From a checkpoint of a small segmentation model.
Model: activation gelu, widths [64, 128, 256].
Rows from block 12, named by matrix and row number. Each number is 50 + 15 x the weight over the matrix's rms, rounded and kept within 0 to 99. All counts start at 0.
# c3: 3x3 conv (model.blocks.12.c3.weight, 256x256x3x3), inputs 144-152, a 3x3 kernel for each
c3.180:46 57 61 61 33 53 53 54 62 64 54 37 37 63 55 31 53 57 61 19 38 36 35 45 47 65 41 45 59 75 45 65 26 45 52 20 39 70 45 50 35 53 61 39 58 38 50 64 54 38 56 38 64 60 29 43 25 61 48 61 38 42 67 16 33 25 60 59 85 48 51 41 53 46 46 42 71 67 50 76 90
c3.181:53 54 52 45 45 51 45 72 67 44 23 30 68 53 38 65 46 52 35 45 10 60 51 37 31 45 65 47 27 51 45 36 30 60 55 38 48 61 41 57 50 62 62 65 62 49 51 74 47 40 46 55 68 37 39 32 55 40 36 46 49 42 41 71 34 59 63 64 37 46 61 49 51 50 58 64 44 41 74 50 43
c3.182:53 52 59 60 57 65 55 37 31 32 66 45 33 51 19 56 69 48 32 64 61 83 13 45 41 25 68 38 29 31 34 67 61 42 36 42 62 46 48 41 39 29 45 27 09 32 57 18 56 51 50 58 65 62 55 58 41 58 59 56 50 48 72 56 48 43 45 41 53 59 52 29 41 40 77 49 49 39 50 34 45
c3.183:40 33 36 37 30 18 62 57 15 55 38 64 27 47 79 47 51 67 09 59 49 12 83 79 25 24 52 56 52 49 18 46 34 51 90 75 54 48 39 41 35 61 22 40 53 22 48 47 57 61 38 56 37 67 50 60 48 53 55 59 50 51 40 22 60 31 43 40 45 50 46 59 34 75 49 50 65 31 42 33 35
c3.184:49 59 39 54 48 23 51 52 28 51 33 62 35 48 76 43 45 36 28 45 55 58 49 54 62 70 31 57 76 43 48 30 46 56 52 71 52 59 41 48 32 32 47 36 36 31 39 37 62 56 50 60 32 59 69 49 30 52 57 49 68 36 66 58 38 36 60 52 50 28 33 23 20 58 31 46 34 72 20 60 64
c3.185:54 40 59 15 43 40 42 37 51 58 44 57 55 47 42 63 53 27 27 47 53 62 39 41 36 63 43 44 30 19 51 73 53 53 56 37 51 41 46 27 62 48 43 37 47 43 49 64 36 84 35 66 45 28 61 77 16 47 75 19 59 53 33 56 49 13 52 46 80 59 50 43 61 55 19 41 42 32 57 30 36
c3.186:50 29 61 67 53 62 39 49 28 71 69 48 57 56 58 63 45 59 54 59 59 75 29 32 31 39 47 39 65 54 60 31 49 32 52 62 38 50 54 41 37 59 61 58 59 53 58 44 28 40 68 48 25 47 67 38 60 54 42 78 42 47 56 64 59 65 64 44 45 46 30 63 43 61 50 52 55 56 39 81 54
c3.187:45 61 61 65 62 41 43 62 42 59 48 44 60 46 26 47 38 80 23 31 16 41 48 57 52 77 45 45 53 38 44 65 39 67 44 41 58 44 48 22 57 33 33 54 55 62 59 51 46 70 27 52 80 64 58 29 43 54 39 59 54 25 34 50 32 58 67 49 53 68 30 53 56 71 00 56 60 53 52 38 32
c3.188:77 55 48 58 37 71 38 38 60 63 49 44 40 52 43 36 27 64 49 43 76 44 58 50 48 67 65 54 26 53 40 37 79 42 69 35 39 30 65 34 54 62 41 47 53 86 46 36 83 37 75 51 67 24 55 64 52 84 47 63 56 49 52 29 49 51 60 55 86 72 49 68 44 57 19 46 56 24 60 46 26
c3.189:64 32 62 53 54 61 52 63 62 33 38 84 54 68 49 45 25 99 37 83 60 62 27 21 55 68 83 42 85 56 05 46 47 28 84 39 41 67 33 66 50 69 63 36 26 46 42 80 91 71 27 52 16 75 44 50 58 47 50 70 69 42 38 33 58 48 61 55 61 29 67 52 37 28 56 61 65 55 57 57 54
c3.190:47 57 37 70 45 63 46 82 67 75 63 23 84 47 16 41 25 41 78 46 19 37 25 55 40 60 27 45 61 46 57 56 61 48 35 42 56 56 54 31 51 46 71 32 47 47 55 20 67 45 62 45 09 43 29 43 58 77 67 37 43 67 63 50 65 33 51 27 77 23 40 42 56 47 44 64 42 46 46 59 44
c3.191:63 55 81 79 47 56 56 63 26 46 82 42 73 65 90 31 45 68 46 51 57 42 53 41 29 52 29 59 25 56 74 65 40 56 54 72 34 24 41 64 56 41 72 59 56 59 59 43 18 46 60 50 42 57 38 68 88 34 38 78 64 57 67 45 34 38 41 71 71 42 26 81 66 32 63 31 47 53 37 49 72
c3.192:50 34 67 77 45 16 70 25 70 59 67 58 54 55 53 40 56 65 64 42 51 40 45 57 49 40 54 51 47 52 48 22 38 43 63 69 41 68 66 53 59 31 78 52 54 55 62 51 62 51 40 43 41 49 66 50 50 74 53 59 59 56 47 40 43 67 62 44 56 44 30 90 87 29 62 37 51 41 66 59 39
c3.193:29 44 73 30 64 69 35 75 33 49 50 58 73 47 58 62 63 36 45 59 79 53 48 60 65 26 48 55 90 40 87 57 42 30 87 49 46 51 41 62 47 67 59 64 28 37 57 48 65 43 49 65 59 44 35 52 45 51 76 43 50 34 63 34 35 57 39 53 48 72 59 57 66 66 44 60 60 64 57 96 38
c3.194:50 59 22 63 49 49 61 38 62 68 59 42 50 57 54 39 41 54 36 33 49 53 50 67 37 57 53 41 60 71 41 60 28 56 59 45 39 37 26 45 45 57 56 37 56 40 42 53 52 33 43 73 64 50 54 59 60 41 52 40 70 53 51 40 38 39 33 46 49 60 62 39 46 47 27 41 40 38 31 46 37
c3.195:54 57 25 57 54 40 30 45 34 49 34 85 62 49 46 63 40 62 48 63 64 42 44 48 46 44 71 56 57 51 39 69 47 51 47 65 53 44 44 49 41 44 56 83 33 28 38 40 50 45 63 46 25 50 22 36 42 99 47 41 53 74 52 50 62 45 36 41 43 67 50 55 54 39 66 42 68 58 54 67 50
c3.196:51 77 60 70 52 21 26 44 46 41 55 33 38 59 79 52 24 53 41 57 77 40 60 37 54 57 46 58 47 58 26 47 61 85 48 36 45 44 38 65 60 29 33 54 33 52 61 58 60 49 52 42 75 67 46 49 54 47 40 53 57 40 23 56 45 28 35 49 61 46 43 53 63 46 60 39 50 55 49 44 44
c3.197:47 51 21 66 47 31 31 75 65 51 36 58 36 41 66 46 36 66 22 33 53 60 24 58 54 29 60 58 49 34 47 45 59 46 35 53 38 54 42 54 57 74 42 43 23 60 47 40 89 39 66 38 20 68 46 60 42 65 41 61 40 31 39 36 46 61 44 46 62 46 43 34 30 23 31 33 31 50 60 31 51